config = dict(
    model='encoder-decoder audio transcriber',
    dataset='single English command words and digits, spoken by a formant synthesiser in many voices',
    train_examples=78125,
    n_mels=64,
    hop_length=160,
    input='log_mel',
    spec_augment=True,
    win_length=512,
    tokenizer='char',
    vocab_size=28,
    encoder_arch='wavenet',
    encoder_norm='batchnorm',
    encoder_depths=[9],
    encoder_kernel_size=3,
    encoder_stem='single',
    encoder_widths=[320],
    fusion='cross_attention',
    label_smoothing=0.05,
    decoder_width=192,
    decoder_layers=12,
    decoder_norm='rmsnorm',
    decoder_norm_position='res_post',
    decoder_activation='gelu',
    decoder_mlp_ratio=3,
    decoder_head_dim=64,
    decoder_fused_qkv=False,
    decoder_bias='none',
    decoder_qk_norm=True,
    decoder_parallel_block=False,
    decoder_dropout=0.1,
    decoder_inner_norm=False,
    decoder_positions='rope',
    decoder_cross_attention_every=2,
    decoder_tie_embeddings=True,
    init='torch_default',
    residual_init='none',
    optimizer='muon',
    muon_scale='match_rms_adamw',
    learning_rate=0.0073,
    momentum=0.98,
    nesterov=True,
    orthogonalizer='polar_express',
    adamw_lr_other_params=0.0013,
    max_steps=13400,
    batch_size=256,
    epochs=43.9,
    lr_schedule='linear',
    final_lr_fraction=0,
    warmup_steps=400,
    weight_decay=0.03,
    adamw_weight_decay_other_params=0.01,
)
Rows from block 4 of the audio encoder, named by matrix and row number. Rows with one number belong to one channel. Each number is 128 + 24 x the weight over its row's rms, rounded and kept within 0 to 255. All counts start at 0. Numbers have three digits each. After the name is the row's rms in percent of the matrix's.
# filt: filter width-3 conv, dilation 16 (encoder.blocks.4.filt.weight, 320x320x3), inputs 60-79, a 3 kernel for each
# gate: gate width-3 conv, dilation 16 (encoder.blocks.4.gate.weight, 320x320x3), inputs 60-79, a 3 kernel for each
# out: residual pointwise conv (encoder.blocks.4.out.weight, 320x320x1, transposed), outputs 192-255
filt.90 105:142158157118099145157124082094103161099150137143081120076094103132092117132095085138126150110162139138116163111114129105157117160095106129121155129123147142104124144140117115147115
filt.91 099:121115137123154191115147078136123143121111137136157134111193161127104116149139138132140076093091115138120105138122110114121154104146161126102152114154168137127168132116122165132164
filt.92 098:168146110112108073109118139114128104121124091139174107099129176135110119125159161091136114146071126142103163115119107118143171135106130137139129135101136202116144132127161127173156
filt.93 097:138071123131134135126068111129108122117153115156183127126116158163128123150162174107106115134162145134116126134141120140114116107116100166172118105101112103152091161149156160130145
filt.94 099:154089126121139132142136126124139136158063136102121091106128066153111142146089127117115087148100121154122098123136105116118146090146103113155120121155124099127130096164179157110117
filt.95 099:091130101126128124159134097125137125138094128110089152082157155126120191103175141112161124117183118118108131134141150157152080132145132140115162110137103118135111121094127138139139
filt.96 100:135108084158129053098122137132138161124127137165111097139140112153122146136177116120133110120111146148080148118141117135130131174171161133138110147175097117146130100192145146106133
filt.97 100:139174143098159152129120117132180100107178120103150145136091131096133107108062130129110111158121131113091127118142144136124125137164157117126131127102118137134103120112129104159137
filt.98 103:132090117107143126102138154157162121126139084132127140117139115152145125149104100113199173118160164111125150140128147152149105122112129140125144105126135129186115121115162153145140
filt.99 100:151133084137196166166120134158127135110099134155159130131174136121066137110112097127093101148133085149170115098113101127111080151161118119108122102135136148178086126145069111149116
filt.100 102:167115139127143120154121120152112130134127128107118131103110138083126137108108101129101126128110121169135152127152136146125112135129132142099122139101157155073108107136137125200130
filt.101 100:136127119174156096100116136129142152137161121117080166144116112143140154104099119120101112100126093118109089123170134140146169170151106114133103112103090143160123094045178128159121
filt.102 097:100091134178124150128085081089103136121153089115171129104067112107160159105082144132124081144169094130136147086132094126094128130089146159103090140100106165168135113166156136118136
filt.103 099:128072119119201161140101098116160127141068108138124108139095118137175171132074130151169121158125141133076142132126108122086151108103134129114152084151116087113127137162136099129130
filt.104 099:083168141122167140107143159102162137109173102143118080125091085138120124116130138130142118126127121130143097141116107120132167148170115110102117141100132090185128126113130129115116
filt.105 100:120099132090167130108144102106112081119115150125179167126148107135097179129118083143158115120138140152078152076161116129129190138133138146165116098084111148177142111085128133160158
filt.106 101:129119149132179130086146091119150165133149105145089136144128204117147090140085136108123118136115121079120132158156113124153134148137137087106160128146153114084137126169117130150114
filt.107 099:114102126147118144122103118138127134111133121147126090136145084128153160116183110094120140138132141135125150094114110109081119117160074130133115079149086114140150139123152114137112
filt.108 100:133123144188148135119157132081084110129141148099090137130154140133130159119145188132177104169162119161093115148138136090135137139131138128083090126103115139140140146128115153125150
filt.109 098:104135095103141150115125143141135133146124162102097128150145095139082095147088130165135128107134156135088163097070156122121132116092177108133107171155124127182131127115146098161134
filt.110 100:110157144132149087144133136115065136166159130121155140165122122156090103175159126147115152130150101122157128168145182105131115079152157129111108126097141129151157132120119102156112
filt.111 101:180117187124104088119126150088109099131157089138119104114147134132092152119106103104094148087137103151120128120109131122102143099113133127140137168198110139165130133089113096108099
filt.112 103:126138106144148146144088127116071103147115117128110144123117127128163141147106160121098164131135100146118127126165117138150141136071110110119109126181149138159149129114116147139100
filt.113 101:117153117155123151130126135145153104129107165124168163123127129150104095127196111126094122117115112111151127136142134140175128147134135125088102120149159148161077099142132143151123
filt.114 100:104151144111133100144110140140102169164122106109128155120118108109101128080172074158157128128138136095106095135129145142124143089141147096142146144141101155103110111156105090139133
filt.115 102:081143137173128115130150167165196141125149129127150127154108127085120125088093106138116141177148142105175132163141165170090139146141152136134120129130148140144127146116126155124128
filt.116 100:101105110125144161127132106120098098112163149119135138108122130152118144116104097116128098103167120097151138142120117098083136154144118128119129131105145107139116131133127131185142
filt.117 101:107141144101124131165171160102155177133116149145123125117145139093153115121125127096135086113123112118151118120108130091138131142180141111124144145150132096140132161128139133195143
filt.118 104:121147129118155156168105128165133116147076115116063118131202108098107144122107109157189138132102123123126098129172108117158147128155132116124151108150128125119125145130117112134115
filt.119 101:108157141137111126150143147158145152139118112127077110128098134092124120101140145137135153154079117143154138130131136114187079119197127174154147130112142107128147135132125144039088
filt.120 097:123142154159175154119110118144139142141130123147132140124180150142169130114097150142132167123115087113134098109105147142075113113121127115158149113139112129143130100120148124164045
filt.121 100:138090078121146099131118146161140144114122136114127106125114127152131123093180146109068127148131086116132137112148148114132080148103125134134170122106143149124142170134128119130133
filt.122 100:128132097110139094178109092102079133111154124136148146118129119129104143114157125156143171142113126103115123133092160166142133137139159146122132155116120147112105102168137130109143
filt.123 101:142142147133127139106096128090170092182138122139147103137124170118154123143156092120110165111095122097075123136115127135180129129162136129102113118132132104155098104172149115080069
filt.124 102:125146119078141156161141176161089157149121133138171165130103117141136112152119155144133115141158154112147125138108114150135133141103126097075117158114106135155135109152108147156155
filt.125 100:136140106156120130101171139134097132127128157099103093145202092120141152113064113108130146142140153127126107128115091124138136157156123132140133090165116118109100126158129134135114
filt.126 101:133109159104111122114128089094061127112141099110090123138139134133185140095126095095188161132094146156126103134127117125167167119114108121175136124151149118144143146128099155162133
filt.127 100:113178110162093144141138141141107095128152098093126160087138138113134112096158120150136121115134117131141103137148167180133117144109108106127111090121160135138121117088156152122121
filt.128 098:088154115115072138122085141126120168105111149113106099144168122118136106101121168142107133144144115141128130131110107152149130123148146120121170148130141138124140092135132123130138
filt.129 100:145100158119118141124129141128115084134139110110125130129136141113151121132130176123135147110161141146167180118136103147128098126122116124096135127083129158110126135133135160155156
filt.130 101:157089128126183171150087064158124154115092098126121138144113132130123106102154124143119127099124151114163150131139162137133113118140154110113145133142172161090134102124119101111091
filt.131 100:155154139080118135161184150153131125154133135124142172110112122124089171073150153096151111144105128145143127137101113099135158097141150158125137141199132094121114123109111135145115
filt.132 099:075134137125080101091134121114132116147151131187131150130102131122107116149119132118147168133131134072128139116108142156070119161128143112106141096098183130175125122128118137126152
filt.133 101:147172177116116094120135174118101132123172144152061164109122109097109120144099130122150134132158111116163123136144143146112156111145108140155143138083159109115095119154135115130153
filt.134 100:090185153126133106087105112156137144102151180134142108135052096124111128114121114139123118149118115129142140146111110140103128149157141164136148156148114100199139175175099122097152
filt.135 099:139127144144117093114135123148098166135152136142167103122098097115120132114086136162115094110146109110116152116149108113109133139180125102177110134131138110136141133107140101179143
filt.136 100:119180145153115118153123131129186172121128139179149117143098163115095133109121125101125135121105124156126155148170134145129108126101115119126159148137136145107133125091116136112129
filt.137 102:130083149099192144143182080108176150115114114121124158126132140109079141121123123151146112156133134156135163169102127123128130137150118151184147104104151140115113135162124124131113
filt.138 098:097077128106110107118127125112130139145119148142154168115121107104137122095113105117138106109113140162142117137125099118113097105140127160180119160147103180090118113099140116148103
filt.139 101:101052136123095125140179152130158149125137141129165121128125130143114107140142125090096118117131112126127123167160129089139117109161134119145096161139145164147132127174148150151130
filt.140 101:119109099127138128152154138129109145113099098126169090109096128124112136148086152160135145103113096103119093110076111141107116149107115087118092106125166167121111135135141147136125
filt.141 098:164113137113146109092150100056164141154138120151099133111096133122117124160104156099124135127124131179164128126085135120139146115118128128114118137155126081084123141146128107130130
filt.142 101:075068144134172119136155145100155167091133106132158167165083140144137113143154133086159128138156137122108131117117127122181158113112142138133152117073139136135130144150096106113133
filt.143 099:125204123131153180097181168090134157156141117118100106150141158112137140175111145123086148095106126173111081100092130131188113107081144145129138121133107141170153118113156112156127
filt.144 100:123099109091097132133127103128160112139154171129133142131121109127113110125140105162160106125101099104133117106103140104163161101127129072123155150208163139172149130115120110146163
filt.145 100:100126105110160134112101119116110131111107110113139134153094126137163147144166106122130101090162125129084154130132162146121136094152146139120142178138142130118148131105121114151121
filt.146 100:110145154138100107145160143148168112116165118093098111113122102106141110114141136151126129106129072082101143145142113135122114118160114123168151121116144134080077114071124107173131
filt.147 100:127151114134149141089138134132133110094123137150157178159181112127109125123154119132117128138128122132120138140103124096130162097113102124142121125109115117135159119160142162087148
filt.148 100:168106096110067168090104144149128138132127144131130114119141158156109129158120130130136128130129093152125090123130101118138160140143181138136158125127162119151097106151162107126106
filt.149 100:113090090141152093131143133113120120137140108156106132143138104159132121160149117141163160090107162156149100151100156149139149139118142128128162127155153150140145148122155089107150
filt.150 100:166106159143107125134113124131131124106167128093151114143144091142151136110107147141131093086150169127150116142100092103159115135113107085127147148137122126167080148087111119099072
filt.151 102:159167102124103147149134082123147121116085153136115129135153116132105148165101105126076128156157128121106142136111120146082124096117104163152131151112130127098134169163160159133166
filt.152 100:162145150110148130130119130190153106118098141122099161146113120111161139132112135123153095133152133127174112104109160127124118144112185134138090099132109133091111103085166169164124
filt.153 100:125140159112123133107149107084035135104100106154107128152144119161105169147125083121100107148105144142136106126095155110089148140144112145128118095146129113140144141126157109111137
gate.90 099:144146134097133118056147140126108065109075148134082128159149136138105178116104130125124120135114143106105131112128126120132146106097113141131118105151126116145126129094134072102098
gate.91 100:139120128144152131118144132142104128142114173145149102109090099141160139157093173107130151113142112133102122155161152163098173111172121106113121132122138108100063155132089112132131
gate.92 098:136128106141156143126158104134157131102158160072190162103124148137144126106113132123165166125177148165127106121127131132137114116148127137146126154178145123124127135136129108137123
gate.93 101:131108114120118185118099117128135144126101139109117121150186103138106126127106127119111127136153097145196145141110124093113124090179099133148091140120140102107163127158098151114144
gate.94 102:148133128128183120110168094128106097129148139098080138149095129119124121136093142104065132135108124141147142138162134076085070102133113121146129093122154136142109104134133101188123
gate.95 099:112151125147148138131083127131061125115177117189152108134089153123101128118156139104137122113110139108107121106088166139110159100116138142140148135179152110091110124150111105164143
gate.96 101:139132136140144152138134136159106113142095150148113134096170103169138105127106163128117144110139138107169131085117092146110123122125159156153160127101140128138141091118115125100131
gate.97 099:115101111122109128099152113155100095130139157139161137092082167136119112130203146106116118119144165111132137093136136143139136133106134120112134140133109185127126115097116123109135
gate.98 099:109166119106095145137162173150149135151186153134130141112108075142131108114134129125137157112117115101099116117087167122098123119133153115086105136137103116108135163157127146126093
gate.99 100:145134101153150118087143090136135094106114109121165190140140139128120127138081120107077127148122140096122094143116104151161132160137073135129100130127120109114111108112148103133125
gate.100 100:137118128104127152154119142118158090103150135128081169110158131155138111138131116132172163153107166105070144118154109150128124094168096106131113112121183129116128124098112127141108
gate.101 102:136128120125136111119119156161162123148108131079092109148131111153140138153107140157152121115134127151093124138102117150117142127152143113103167132141125127150166126122126131101134
gate.102 104:142128121104122140101123130082124100169098136130122079115115125153142148128123111101105149116163091114110102094131137116174134101134156126105093121155087130105129113132142122148137
gate.103 100:114133141127124101153090135141153135096142130134119122104098184163165149139110148119136129123150126128128144119120122118122167128191080123141123156148139160143150109091109141156151
gate.104 101:136114127144152105133110109116136081120060170166124109112124189105093126106125087131109116145155119172115101116125104094102103133151124153156088135120114124109100149152117169121124
gate.105 099:156105132159149143135100097160095115127100157138108127136114124138103108133112113126154099148103076134143149135159145125109189110047125117113095123139102130157124154190136118122114
gate.106 101:103154157129062121122087069194145091166102161096085122140083142164111132146101102103111122123109110085140085089122141126103100132063129142121124142130101080120118110093128118135115
gate.107 099:123138085135152109128095134111141127135174110139139108126104105112141127134149117149085099103130130121136117155130157099090135112078117095135122149122125122168152141119112134110134
gate.108 098:160112134150116103128156124113147136137119086149159102138137132117156121139159142115084141129095135114152138119135133108158157114129105173114125147111118136074128149082156129110151
gate.109 101:143083145144161145115115172073124099147149148114109141135111132114126165138136142168155111145169133121095159121127121147123110132125142132198149150146168115150120117139157155162138
gate.110 100:135052168159125153129184100109080154137095140163083127135138133130149137071143090137156119142129143113138100149118089132123156145055122127158125124126110119146140152131120140144133
gate.111 099:105164114098066126140098157109147101116165136115116128109141137108105090176123120143139154127130138098149149125132126085073104152126113124125126154142131128162130146135138134129155
gate.112 100:085183096139090093107162109115139160143125122118110163142142113115122124136138153110121110103094092139122139099115152123143136067143133135115090120117119110086099081139139161119144
gate.113 100:115149115111070119132108146074104083102125114121149089141130141095150132148172167130118150123142143170122115145085141184126138129108128116115143133097113152124115124142131095130122
gate.114 101:136086146092089091159113169105139183127119145098101113156168161113158126146154126153147108134084129121099118116118149100125087128096116133144144132102102107131117132137129169152135
gate.115 099:103112093135135147105134106116173144127124130141127073126126115151124129103154092155111131135127144116121172120157100102137109089164148141088145139146133134116125128122176173101140
gate.116 101:113096086100130157114075150101085139163167127136177118129103128109124104096100110140108129142148139133151169100128113131144122135074156139132153118155160159140198075154142106161147
gate.117 097:142162138163151105187155175116173147122119131152115131095140133148120125096130142160103108142112134129094162116112135117168172136117158122121114099139083075156109140140144126095127
gate.118 101:114144114115120127135064121144101143099115130144141140116102105124172145140157124118151151127161130128149094090099115110144113125101100136106173121150113185127132148132158125137180
gate.119 098:107121102108169154110194101099132152132109149116131088128162136094135110117140115137076142126091119106142179117117118114087131113127152139162142124118132092149119127136120134079172
gate.120 100:148122151177113150099157160098099100115131152124152112131116110156133120150092117102125125116103131116151173144107109112140113133058113140156101137140142098145166096126143150135145
gate.121 100:124100096110159141179109080117134193133140156185087140157098173159136121128098128134128098105134144124149151145175155141135086099134151135121155137133134145104155127091101104111112
gate.122 099:171118141067127089117120131106120131148147121099163125110123114120126114132114156122097121116181114121065120138114115088119142117101160138138110138119169143125092146114117153113092
gate.123 102:200091132130162149122159086128155101124117131138157121128105098161135102180125122139117145103106151127114127122193139137129116084117137080132158126147157132161125131189128121129169
gate.124 098:108142131144136176120098102118143157118113143128138173168149163138147135125109142129120111126132131121122161098110116081127146086116138127191119108183165152089139119108114134169101
gate.125 099:123167108124133133120130137122136116137109108154101106128139147102125132131139108171162148099129133109096131134111173121124107163129137132125105090112083078123153122126127123137102
gate.126 099:178115114161112117083105134139154166140141126079132135136113156108107110143138111099117151141117139166146096123158125138132109107078141114110112132109097144158106081114134139103129
gate.127 101:112128133189141143124141089138127159132118087081117144126147122145099125100116103095117155122128096124151081117107103126135111134124138110170145166123138113094159150110150137182123
gate.128 100:150146123163129144102119170133118098120117127116120126139107068111114087113096127149090136142111122135109131093116127171120105110132140138110109144143145151096143110103131160134086
gate.129 100:159154103127101135128109135133114132134153119162135144145139107143094131154127160148130156106110142156102137165107140114140128110110143125173125134128127140076119107134134166114149
gate.130 100:123137137163130129135184116140113096134127119080092142108082176149116105155124130138150102106086123139109106100129104140150177140114137107144134144175134144135122170156164113105128
gate.131 101:112137107149133079133075124100162120112130149116152130135108143119168143156097151110129151130161119100180105116139181138121149119092135156128134169131113120114091108129152096095116
gate.132 099:138126124119152148161145089138118135123098101136106117099101136127106084105142127182143159126163129099117148137124089137142123119104149122084103167144161102142114111158103147160154
gate.133 100:150145137104138123139133173099098118151197133107130099135118082137138137114121175124149139101151124115149107167151142151091150113097123103142128143081117111094148119116171145137164
gate.134 098:149154141141114137136164137109125101157111168105184145150072097119130124121116134136139109118105139078130130107113175181107109091104136151089135125129140140138109153146126125064123
gate.135 100:080154134133100132138139120107119137138089132179129142110113126140132125090109121119138106138143141095134146109144150120196159136161177135124146115130142129117127171167160102135111
gate.136 100:141150097112096159144168105124059160110130141168105116142125163110123165151137136124112108142111156137109100133072155105135129120139092136113110136123141144135110115127126139084102
gate.137 101:154088120116148109135101127123168140131163127144088134102161075137149141117141153136136121137142097133130145143113132133139118126102119146104130134115085140132131138096097121203081
gate.138 100:151122172123142135102161147125148144132154147160085135140109154150115122125152149143102141156081120114113139112108110089096103151124134119124131175167112120177167130178134146104136
gate.139 100:159135085147187136078106085162135125128119115145143138167145139163144149123140093150171150096126148142089173090094087122140149129109096104108113108094109094115147151149140122124131
gate.140 097:131140126141154129163086126117092129119091109150080105128090108122171143137123099140161106119134117105138097128148152160125145132144173133116119121137172125134128116164141111129155
gate.141 099:102142097148133117119137117152060127093163098123153139051056148175077151121070126129125116124120118109116117109105125158134094139116151108113082102137144119139142113145127147173110
gate.142 101:117155144134081140134082101128085145112138114151101110093141175119133119110150095137126144121130110118094119107121120101056116127157148122115140136102130148116124137159145132140100
gate.143 100:095147158117071102107118157137103102102119057143136141121145149149136116108193158135147085124145129101114103083115100110146122146119135158160088151078104120142120114163109131101132
gate.144 101:149128131119128160130123146096150137131163118120121144140152094135162150155087148122077125140105125144114154105149179175106182117138105163103125146094135110098144127132114117133125
gate.145 101:106096136089164107161132124116048113150117139147094130143085112122127162142141160110192097102151124108144179144131120127107114127123084126142113144137123123128145174155169108099147
gate.146 099:133193094146125154134103152105147119088080141120102145131078127137115128127155131113148154078167120103153153108110188116095162097119148151121114132121135135138190108147097068170143
gate.147 100:099104127117165108114132144095087117132150107124122128109104143123122089119153180128157110152071137114119110155112118128122129145129129123083132126108107126199123138134150157139111
gate.148 100:147152125125103119093151126102152102176147100142108122137058090140135139132109117142120143137156154134131148111133154129099106115146109162081125133172122136124136146155129133135115
gate.149 098:104101127088098117120152183154136086145086148103151175119148131121167162129113174132161125151090119102103109132131164164164136126104109143126117127176193136106141133168098098127124
gate.150 098:127076109103142146106113125094127123117153089095139089137101115100187155146138119077090146109155144119107100145151106142106119119129087130090111141121105163143154132141126126157158
gate.151 101:076121097130147157131175111136119129129148088104185141153101116101152084116129070125142153108123149113105141089120172166135087112171160121146125134093140146145125153101111141109157
gate.152 100:136174146144085153129122114169092140146111144141152114083114121150096125117120115131113146136137121123163136125128130141122120099108150122149088159126123128159130116078126102128122
gate.153 101:148128111096160129124078134143115191127107158124163084118134161145123118119144130151144123120132092152137119128113110116186142120143122122187120114103154150114127120107118141147088
out.90 099:128120148125111118108133167142145128137139170113135097155161134153153145184157078158088096102138138093139153119097112113138125123111074166105135125131117131129123129083120140124176111109169165
out.91 097:131123142128110102147123128151176138090112170124141142145132135104147114165123106105171099149099156117152151146131129086149126155097105150145118103095094157108119119156102142122144117132149135
out.92 095:130169150119104120129122140118106164113134086145150126118116109104157115106113070053142117116098090143193075137104150135156123114132080140127139076118120165111126149166146096140116145096117171
out.93 103:089153139098124137153102151113131141133153197105151170137137164131186096159153136144162071114176114127102119128134153109087158086126158143150126112135098133135065162149112093146095095054130111
out.94 103:151108136146150123122133073153112119109076146128093132112101104124096136087110149121105115146134164127118148078160149154129076117130104137171156098178136139101105127133144122138132135178137118
out.95 108:164167107114113157123152132145135100157125149168137084125108122119094158126136113126117118139136128086137133117128105105092129134150144112125100143128128148135105126159158143058173112152171155
out.96 097:092105101118125120142144115135105105089134100140115185119150116140125143079132116132140144148143184167130144148154151108096156115091132080128132148079101110121154067143120107081150177147093137
out.97 107:106093087136114113119150124139149149156138116118127110079110170130155189106115132109158137139121130088132096128154157114144136098154126084121155094120148111150133124163205112133137089139118099
out.98 102:118137085154171130134148131152094148156162094101117115085134097099115131101138121138167106139095133141142156092135126091106133125179160110150148128141134186143128160144163147165114127089135141
out.99 099:123111161129106125109080076123118134128112166108125144082127124149096161123115134123102087116147112189154118114156107101151105147115115119071128135149132180148104126137142099144180110119165153
out.100 091:121089114146125121091113095130145105107146088077118118117125123137135142074114156134113117169138104115093153117105111124149165190127153092161107155115128131132155105127160137169120117070122155
out.101 105:088115122133131133116131166095119127124140138129128085112108159123134110086106107154095122142094084116124154122101133165111100132089104155144109103169103187130160146109141100135119116136116139
out.102 107:111216113113124156184137085128159163157162062116125135101163079161132117152170160121089124135133139120117122132126176117091127102157104118126121151121091170129134132099144105100119121111135105
out.103 097:116127119099122107155148122137126071170087133131111118137177167103135150161139101079118122138147115142081176118157096128116126127135124167077132137123123109115131096157182170132149162145184138
out.104 099:133089144167144097083140141102137130132159158122149128107155123164082138157134153107094109097162161103125122125123114100119122149146122077161072165132157119170102119142129142116168184172135154
out.105 090:178108120121147109119129158101148148131130119139116110109134141169125153099077087121154118143166129116177136124119123132130105133161107127124072074112099118131151129118109120097124119121113143
out.106 099:127141114115094128118083104111147108105129166123133118170144096155183129153147093121113171140107098133165104165117173149139093091141080165117140104122145129079126145082123149122129131150109107
out.107 103:128114130127155155116176129143168137106115104134110105107178134135108138122111138118167110114132131161127118117093159151115103163111136119086133163134164138124101127113135186121112129135131141
out.108 095:174113082109162131143104122131126110153128152120121118108112116089109093106130190095145118119137134108136137137159144126107155110090161108159151121134105097136117115113165109108147124122123135
out.109 096:124111091137143096140133129079129152124080124139123156125131136143117129119125133119123178169116111117110163132104106191136141127128120086098113168122120145133139104164147131128144154139138157
out.110 100:126144079146156167143080166141127130097129143140121148114100130116180139135158140070131133084101065178151140120112115084176147096130187091053118132130123149090131155102156130135107180097090130
out.111 105:147129155171114134121128129100138140140105116103107134135157155170128154118124133144133149136111167129098149103144161134121116130107163143119117100104175180132076169127110150164076110130105146
out.112 104:099155111137167147082132136103076105151074160141096101135129082143085076173147154125151104103124108145158101109161122142116139132125132109148132134151123115153133129163137135116151147124102159
out.113 101:142151130093125114128104145141127095139121121123184138115124072138106127132096125126126143160110109082154115140118127162103100117201129093127136164112150095116123119151154122142135143138084107
out.114 103:166164139120144132129119115141144107148118119148095100143159116167148136165112145144166103131114143103105125124152105126124133162096094122114161114126114112071125085098110153126150110119121118
out.115 097:131106095112125122133116156137101151140093142133085098147121076126117139134148147135122127143119166132136065092137150117134115107113156124126135134142154136157104155086112115129090127082166113
out.116 103:088108106116136110122145140149155080163150110111099161104117099128132134119154110086140105146125144130115153118113106150151113115135132139141133163131123138113160146099149092114138143084163135
out.117 104:097093144103114173131132128121153127095134141149094122105127164135171127115135128154138117125098123127095091161117127110178141113125101138129076105165087081139091123102087122141169171115169108
out.118 101:092145124103084122094152123129182124123175144146112127148122152093121111129118128088098136143104156170141089129078142122143126155088122127188118138093130142090146151129184146133118111137128139
out.119 104:125091130136123132115125080127072124143158111125110145082121123079092081114114168090139150151122179177129099102145141137089146140076168113148152131069138107114128127146170126117105111148118120
out.120 095:119111107150095108106179132112122140095139100129152146122152138136152119116148107167174132111120110111112136153144122123129143103100097105144131100088150131100155110111153107140120089142072110
out.121 100:103139101154092121132124116129135091117104132129152088100166132137166110116142100125102114139151119099139150132162139130158090157152151133162134134129179089146123144109107128099130133169108115
out.122 100:193109114140164119139117119120110089097118122129156125110152110095142123124155116103113149093147097114149122141109129145124135128174161143127140140157156134129110070132155140087087128137122160
out.123 106:135069178130108153137109122106151082115127207150113154179120115085126092142117154108128127123140108137121105110072130160110114109044123119105127137137113122104120090137159135159099139151122160
out.124 096:104131176106156117130092107157098114154114111137125123129131071146161146119137152096140154128148122106143156138139101147162107167156171155128087126100102108100155125093131120110085148089177105
out.125 100:142119130096110120157150121154128147109113139105143079097121120137140127131161090141132128163120175094131156123148146144119138114130162076167097112123107163146130099141143099102099151138113145
out.126 104:137114116096116134120156132120142155105101140124181122094103118110098130118114155121157076124109118104094123110112103186156148146081130167151134143177132148125122152113154098122156131109144113
out.127 095:142115159155101153121133112096100131124159129112128097136094106091115130112105087123178086134130153117099154112110153108163169159068126144089095086135109179123104147126157095143136121092124158
out.128 102:126095088122143114088120059115156169109148085150143145125142100162138114106129117137125128106158161159086157124119157114066063150135109137099125129130143111118142083107140114159176130116136109
out.129 102:122125144149140105112128119128126107152155100180107139118157112072078122100187156154127109113142108084094144136150109141144167130150102147152123109192105133137132151106130121130108137093123161
out.130 099:123152096073156112134106093149139106121121136115166117122105097138128094164168130110121158101160125145175133130103158119126157110096169127090165136122105153162141149144145158142117103146128155
out.131 093:101131138130113118116147086177162145119126090145114187091163112116116130115124108094161103097130096135131100131142094117082115096149151119115139165162155128129135092136148098112121096152121130
out.132 109:139118141132121120144085095107184140156140171133121124127127143161141142143162123160086097099125136105122121160166115107153081094117109208122109111124135130150123125139084132113113102124150134
out.133 106:081132090145135143135120120136106098138103108157135139149174169138178151109164135120138130184143140161124091108163104119105114154077141097116131095098116139077101150110118137115122101123118115
out.134 101:164118165121175146134141142073133154121120112145113125145136151133089122118162121106099141143132118097138137157104136126134166122125150105099094155105078089151154133140142119122167093162106112
out.135 093:107115098131105114139143146178121151158099129129141131135139117156111157120144125112126129135138123175134112137159097155096127146126127140153125112116150135105101137101117119148105116167141147
out.136 106:092137100115116128120115119129146156132125143086157144101138118120169113117158106136129159178081148114150152109127134139107122116126115170176139132152131116117111108141134166140130187153137085
out.137 106:170149129127066099136151131123119140100120118095119154138110141115126104154132135111103114171129116129119103147158129098146122090128128122082150138148132136129127150166138152089126109114142153
out.138 099:140165157129129172192095130153125130149144141106156118159106124119135166137107144140130123148128135124145119144119119157167137133158160143169126138097130122105136086118107172135125148121138105
out.139 098:150122115108136143132119124103149128116133091155132153143094110112111092133110129162157136110159183118117124145142146121089132139114141081093148101122119115110135120096135115141104152151166103
out.140 102:166097140184117162140143127090125129111141124173173161123073164148093103110117140115161119086152091132139140103109124116119132120144144125124117121124087088081135167134127102131159150119106140
out.141 097:106168103109062154145139116113127156144123171074086123123137096155173134156106138162163129149113129077124125112123089109126111139141151133144156131133154105128116130142123138109172177079105100
out.142 104:176139129100109110151136125165130097108133141100133168156154114138118076123085119130139145121105126095162147105119116119158129161144106118146140135121200090167072114115159142174088109097185130
out.143 101:111124136110070173127110159118136143130148135126172141133188116135124166114179135186129103109127150079132128135117089166138099142124124151113137122109183137123129152096132109117148167133121088
out.144 105:127106151162128150098153109111156155098103129147112159128120126144117163163116127128127056144178131085063129137117134114146169158106135151165156086086112084121129159094111122157157106142144114
out.145 105:128107173115142108115094123185109126129101124143119168125124121127116143130133119100163112107150107102138144128128146104085181132126100125112115153161096114125118163135115115102079148104182177
out.146 098:138103166120155122080138115128156170096108118152129123161145135141153120108145077115102145138091124130164114109156135156130094117129092121104149099122133118128173102102074163182177114169117153
out.147 088:096098134085142079151093094144123085108142130143156163124143141131124127129080126115118117123105131151130154125144131113109076124110132110058081108130123121135094120098110130130116125123185120
out.148 105:136141118158144112138157107158137120155129097110156128124185116127165127119105112158127161120110111175143161129112123130169124154116145149143089170157108103124117163153144116114179113125107153
out.149 099:100114164113152091154105139105168136133140169100137158130121136104135118151130119087158117104106116094149129164107177126160180130108116113124125130111123106113153148145159103127108133090136132
out.150 101:122139128138124117127145150184124136112142139132138119119116106172130190143127141093145135158083150149144107156125117127152138149169072079157094147109098143153115131115176090126096161115150105
out.151 106:126106092106163136126118132114159156162127153191101117113133119130172155161131105101176123110135154146165083114129124153164138170120131148107108170152158167125104111138137175136104114128162160
out.152 099:133150147123152143140152116057137106123116127135145121176082106153108158113133105132097111106156137144162154164149109118151105119125127120110113128097152128118101121142114146119120110115152116
out.153 103:150085127103139195160158161132100117102137136179135111171149110129141103143081129129126135117155149131130148108147117132080136111149161102111093110138126105200101075155140119112111127126134143